{
  "model": "contrastive image-text model",
  "crop_scale_min": 0.8,
  "vocab_size": 29,
  "encoder_norm_position": "pre",
  "encoder_patch_size": [4, 4],
  "text_encoder_layers": 8,
  "text_encoder_mlp_ratio": 4,
  "residual_init": "zero_last",
  "muon_scale": "spectral",
  "orthogonalizer": "newton_schulz_5",
  "epochs": 11.8,
  "final_lr_fraction": 0.1
}
Rows from block 2 of the text encoder of a small contrastive image-text model, named by matrix and row number. Rows with one number belong to one neuron. Each number is 128 + 32 x the weight over its row's rms, rounded and kept within 0 to 255. All counts start at 0. Numbers have three digits each.
After each neuron's rows are labels from the 100 texts, of 14848, where the neuron reaches its highest value: "fires on" is the input token at the peak. Only what is clearly more common there than usual is listed. The data: views of escape-time and Newton fractals. In brackets: how many of the 100, against the usual share in percent.
# fc1: MLP up (text_encoder.blocks.2.mlp.fc1.weight, 512x128), inputs 0-127
# fc2: MLP down (text_encoder.blocks.2.mlp.fc2.weight, 128x512, transposed), outputs 0-127

fc1.418:147118134195044122187099078152120031106130157144139121124088114133126096152140133091155135220104094163130114123144155127138131147127076131117114117132094135101104121114135123145139152229144166145157132116142133074143132165105117113100192115078123140114114195139109111156067128152156098160170131128125123074127108115170149126115145183169105058142140134115017138137104125091125116168120
fc2.418:127133081123065136106243121105133219078139155165104098117048122148136090057161144150178157119138126079165131141188133121040137118163112117127126149102158044110139126126131132141120086122123142115076122128110133166115155142134159128036146156131127124102119117104143111108107124134128107101083126132141132010114116126151136099155197109146114126136144116117140102105109145129100122130110
fires on: "mandelbrot" (100 vs 1.5)

fc1.464:226085080143086089147149150121156114186111147076133112115096110125152153072099145140096107149109130178141076128107087138122200121126145104134103105175107123126165097094140129075120125235098140079120101176158108087129123112183157128166131124124089083131087134158126160144071108108104142123124129114152124124066104114133122136113138137094162191159143143115048106089125201162100091162114
fc2.464:125153189106142124133163139086137128026112127166116079056212143134114075076111076172086126093145147112144117120103133105149083155182141136098135140096138112142168118127138152146126152119163133126120157110048133086132128141125094134097059119163124132122140115123142115127111156118106099117120147149137126190120130135138128104131114109104119116174147171081138066093108120089046000143132
fires on: "mandelbrot" (100 vs 1.5)

fc1.55:082120095147091152205090094149148115098154136129126132106140099144154143121143129124136135171125153157137153126155126132146138134128094137145125079115090152102110132120132111155126115137197108150109141069144171133112144207101151183108189129127143132095157186158101137144058144131132159153127144143122122030143166134104153136129148089121127099168117094097000121109160183077108130174129
fc2.55:134116110167063130135255119133134237110136114174147041128072144127127122140149111114175140122129088029142120145249120143022147138130142142134127130123131073089157126109113157122135119115101096138083133141116114087145130147108136142099096141153133115122123139129116148142115124126116184142126114089142131077123128130138115144135161136121125134128130137117108138108064146143140183136135
fires on: "mandelbrot" (100 vs 1.5)

fc1.20:149118129094156119168075153132236115164146137104109192111150126118139183160116168147132122047138145124111141143125094144083111094114125112144120062138090092143122114117129094106136100165072098122159139162117095137135101196151137122165121094175113113175165106156124218136130140134120157120137108100134135094068113086134111142128161133067163162135130101100045119115138235128175104130101
fc2.20:139157085088121124136137090131118193110119140115075062154196099129127062086157092131127173130112102016129130137160103145145031129169144133181143107093174113140221116107117111118136110125138131128092122120120165040125134138118067116064042152159132125124106115141102093131108123112126129122125117116099115170140120141115139129135140128117141088117144151147144101119093157153113222107103
fires on: "<end>" (100 vs 12.6)

fc1.40:124117107105126111131129128118147119115129155164120049115127116123112238143119120120117130131135087194127157119124126120167129126108022116138121125082130127141123119144127180107125011140124126113156129116115121114128124131134148121066124145088129123126131123114136088119131116123133112126126124103134125130172127118124121201118141119128124255084129159220121123119195133120118119113121
fc2.40:137179060113146145090042122125140102101136143127146072112132161135130199113135153148103121120135073168111141133182134122157169132163148138166134131133114160120113133120131131136117111132119136135138113127131115134120137128141213112135097126064118119125113134123127180126133149135131000119132121008143136151114128123124124156120181143135132122142252204100119117067121123071127158129144
fires on: "grey" (100 vs 1.8)

fc1.4:120121095116121120130109132111155115107137165177121058119116118137122220128104111122101141128139097204131163122121135117183124143122052119137131136098129121155111117144116196121111040143127126126135139104127139110119130142115145124066108142087122124110115119110134077114131121119122088126117127100130129136175125123124106196099151120131123255075138154203117128118198126138133121115124
fc2.4:123194098126121135122034124141127114111127158155134086101112107131130191124126113128104120134127067150138156120182126133184201131183110132159121134112125149121122131133115173118133027128141128124166138121129123074127119122128195126119131126082126106135133128112134123130119122130112027131127135006145125155137128123124133221129176128120127145100223223145122123125124133087119161124131
fires on: "grey" (100 vs 1.8)

fc1.250:124118115103127113119129120118137110116120180152118059106104128127104237142113109125105134123135085189134168127123114125176123129119025128124119131085129122154122120142125174117110012145121124121155124122119112107137141131129152126062108129088121127142114130115130080115134128129121128132134119087126126138169126120125118207129133114119113255098136142223129129128187135126124119118114
fc2.250:134182079102146134103040153131135116112141117116130071098111156127123184108130180152095121120132072158118148140170133108153186136149141123172144112144113186105118141127141142122114120136117132129139110148128133139138141112127204120143090132087118117129127136144126166130112127122115002120132125004145122137135117124116138156128191129143127104128254183087125096072109133055131148116131
fires on: "grey" (100 vs 1.8)

fc1.251:100129132133112160092129087107102144149094125116142138115099121134066161169112116103131149230204115163135171107120130083078099131105156152101143186115205184155123135184102103155123149181090121121151091139132153140120125045113121102081146134075149116128113166108123159136028125117109101138110146119131121203129144065159155160114113069161115136089117111145091123119146115177108174075131
fc2.251:100054098125120132109148124143124136149122122011133190146103133127157066122127077126087121154141220154130221129153125103229139153115119155178102114131115147140035089127115145124121137103106121134143096091056138087125116146122144123088171123245149104129135138162115171137129143116134135133107121106136130134110134115138119114155170136098142131133126128049149106131142105103117114134129
fires on: "exponential" (100 vs 0.2)

fc1.92:025110129106151149205107118112199105131132119086138139114125119163143093068129117115075157078140134173110143138170158117163172132126132132156128118133232108085118131117109086152135139193030114178149147118123147048133157182091129162156118137103148146102148174128105135149058114144075165132120145142116133178143170091126137132103144130153096134190095121148164144106116164114114122117126
fc2.92:122104128182067136132149130182127136167131112202172126144135102131117122175129204119183154110122199092136207130148135127059108134163123132067104138163113171126117131130121245111126140125121141129163099126052143255127126126127152128084126131157118124134128119123127124137127132122135065129122137146145121080123133128114140153130103130134117129049104126133126168147172113126192175128122
fires on: "exponential" (100 vs 0.2)

fc1.41:110149145170140148100143108152107068254142114143143100088127154108140151082122132055172149182127157002146021126059153122160079118139125114119111142195093142145136091174130202114132174140123142135112119127149118076141128128129102112121112115110081089125087107153117102148109117155161128113132122132136122103108136128140127150120106124118146150193134100106169159124155119129085170137133
fc2.41:126131118084184124105087156142129171078127126062125170170133127123136182093102091135162115109132026230105092114176140147101105144157129150089120124034141068157108116151130111142157086157112137131101131114110124130132109142175106142152047118145102101114112157150134122161146127126110102151120111168104146061123122122118169059106181124151153137115143143124101157094043117158065156114133
fires on: "<end>" (100 vs 12.6)

fc1.184:157119117153008083142145104172136116108106127153129118125144152148141111099115123076096085116124118137139136118026092097142181113141063131143118087113117184120137136136135126153136118127164115101160175169173143090149095129106112131137168123108154032141164178106116171114133145093125138111123141179112076126139110143108097134151106170052139165132123086126121155148029191085115088119150
fc2.184:114119101128131144131139171147117132088125138057124086067131137120098174092122088168148133159100140145107149129122103133144174147153129130088221135142194062121150149119102142108115107171146110169093146151081115092126150158145101140150026093179046157116160123160106102147107109135125081157153149092095102190188133091131129075117140140148165079168145139096117069149102140147076168146173
fires on: "grey" (100 vs 1.8)

fc1.79:124128100119123108129117124121146108122129161171112051117130121131118229125107107128117137129140093206147157118118122116173118123108030110133131127099128122141117132135127178119125023136110121124144126111128133116117120131130159118061119133077127123127131119108150101114132126112119106130127126107132129134173125126132108206119137102127114255084138152213120116119203145135125115122127
fc2.79:128192063101144137127029140135131105093130137131136077113100131134124204112131124130109126132136062151138148132182124132174172119175132127161133120119125173136116120127137150127126082132128118128146117117130128119128134121133210134138104127079119106112125134143143150116130138126125006125120130002157135150128129137137118179126187129131129135149245204123116117091150125067124163115143
fires on: "grey" (100 vs 1.8)

fc1.235:138130102120124106134121122130140111127125162169115046125128113126111230141126114135103140121136100195141160121110118113152133135124042122115130115107146136145107122140114186128103036133123133131154133105117123110118125136111172110061109133080113094126147118137144102100123112112111103129109127108118121135160132128136120207125139112123111255101122138215120127125189146123123105115129
fc2.235:126169106087150095142044129119122117082129132117131116106123132123114176101138122114101130122123051170117163110183128134168159127190126122183124108119160147124126145120124157133141093133116106148163133127132119143124142153102215137116109137070148119127147130140131150116126115121131000126133147016159132153152120134133123138136163120149126099125254199092144118080133134067107173151131
fires on: "grey" (100 vs 1.8)

fc1.285:153113056101136151117120159100189175062164104039135121124098122139129094091142108099184129161139139170122161122168135130085152127121151120173130104137140136133106132115131108147135069200123107132124165138134142116134091206127136108196117117223137117134115119155119197129136126129143083117140159153137126109109143123121112141120127148153130215022120107064054148127129171123115084169124
fc2.285:118153161074197132137170143085132085050103111246108079090077128128147159137137125144032129143126149128127067129098133146102117127160120122144142124132114135113199111137133133128137218117141115105067119128160150115139105121131105142197150150125148144122118117120139094124126141099108139126128146175169129143144129129131133114133095117120098113252126138227147129113132127139090080130113
fires on: "mandelbrot" (100 vs 1.5)

fc1.52:117130136142158114138098102162087143234092148047096134154207116139090107143101144142080154148070114120153143136087074119175202141141149109161090118194179119121140157111158112113113090086075128130145134107105090129126175103109138145140137099068108136136119138108137170098045187081132115127149109071143149125151166140101131185154103130105109138162175161126125145134099178128177087105131
fc2.52:142091133134111110135138132073113189099119115091131144135182119116123067047103096123115077113084188197146202156196140110198093149104115138150143147090146131111100135189142100130133125154118122102155105172096131116137137112125151141067060164226075122103112143118113173115104109125124112171137170126104103145127109118138156106135121101148088142129132132039143118122119153068100184131084
fires on: "exponential" (100 vs 0.2)

fc1.506:155108093122125110197101151135217162205166133102121158132146130125153125100136108110085173029094133142130180136096112163135101118139175129133095090121132089118122082070164082106129062176058127130119112110128119123130132125173181151170111138145087118149069111084125173104112134110103165140108097103144129066092125133139130160109154120104137158125150095103034138123124192108090124175141
fc2.506:108177111081125139098184117103153165099124110080099111118242111138094086098125116133101132121126133032127122111156127108165041145175134109179163144097104162128200124117121138128149160139122126119095117116146131070143154153116063119061009154165146143124143139140099087128127134149149083134143128119081120171143120131122109123128144125121172124161162180111130074079136160121109159124157
fires on: "<end>" (100 vs 12.6)

fc1.370:157127134056112130170110193159231083133125145081097145139136127117145196124093107119123123069131106111127150129137116138172114110143133135126141083106098167145140100155151113064110135158059116078105097150152127095134096154156106114210120138138115066125091081129121126139111170120117103133114130118135133124026071150125125123151130158098169144136120128104017125143184194140106131156141
fc2.370:148198097063153132147154123110127189142134120143129102164191157139109003087121075124148142146121140058123120128124098130144033126112166141156162146094151143127165116120125118144130134136149125146128120131100136082134126142130107129000101135185120126154138114119120128119145110106120160116131129082102119145120131132104132115127178119147136131191152186129107099053055142117081176124111
fires on: "<end>" (100 vs 12.6)

fc1.458:105124118134122122121122150092182108183163128084148140064105133118128140081140112145038083162191157161120131102091133146132102120149112143127212136164112173156137137208124163127129142102161094138129112170240118132116144176092126137177132174142123054108110124134094087167108107077093174186065157143096129076106083158119112107137144082110132158130106093109091117099120156107134143135127
fc2.458:112127163140169150177144127160124127088120154089093144139200120115144175055130094161121183136137069199139113098243134110095121109182111132074218142109109117064123129101127116146106107126155148167080135103181117103125115143120091149171056126089135107136116118158147101107088145100087085149177093124143124056085152128124124082109143146096134147158115097107112140145102115165099109127119
fires on: "<end>" (100 vs 12.6)

fc1.364:102108121104150116223089125194204136101140172088116136121135115105127175124118143161140140137005084120129145107130091117151140100121164133139148114139114114134109116127149123086134117151135090102121103079138120134115133165145154176159127125127097098121152158153126144103078153107118161127124124159117138074078077203127133158147123108100153127131128131119000109113127191143137084185166
fc2.364:149141085129099113120179144137149197055122136186140036117088103123114098083151130140178158151141182050139131155217146109031131132218135133136120142116119029120129125140119160138130133153143113144107132122127114097143116100116105114053128099132142141114148121118137169130118135120137146138128102210113100058116134107132138143133217137120106128148117122083135148124094142151133157133134
fires on: "mandelbrot" (100 vs 1.5)

fc1.212:127144104130139101099142100168088118133111163087119150125138153121051163140112156110134134169141089062144060132079097097160173105122187124110116110169163155161160106162113165053156194159061099165113123163098077131141139048137144170102106135050081112164140136135165187134066100136084124130127113132160137208070127116131140113134151139107153159157119122132118112096096134146118068117146
fc2.212:137015144101132139146109110145135183104138120084089167106167105113123100079155072107093158151135168172123171148254109130140168106170106114149118111086147087127022130113113085127145077114111140120150077132108161156123118132146159125117060121191121142132120146113132109110118136128122218131110120108137135203128133133132113100120101126119108135109147147088099165119115129156155190111110
fires on: "exponential" (100 vs 0.2)

fc1.448:099086136107134130088113071103082088255102118131118099153169126096133096074148160133093170121128129072107089107132122162118117109115109135134137147178168121127160120122115201105110137170117131189177095118067130145125203167160157138093109155140094095138112103121120105141093105138198172109133110127148116131187170140135141184133076151112130138080146140088173125136069113080112139137128
fc2.448:118140137133142109136132160135122148062139120025126190128203167133114208105133115122122130137132055173115119129217104123092091118187116135073170137081101124108138138131131101154142095127136136123055127122198116124124122146137096131162011109129153124127118114147120134099119128114110046124138144147161120026106135134115135144122177115102144129147153067116133115134100122165116138129134
fires on: "<end>" (100 vs 12.6)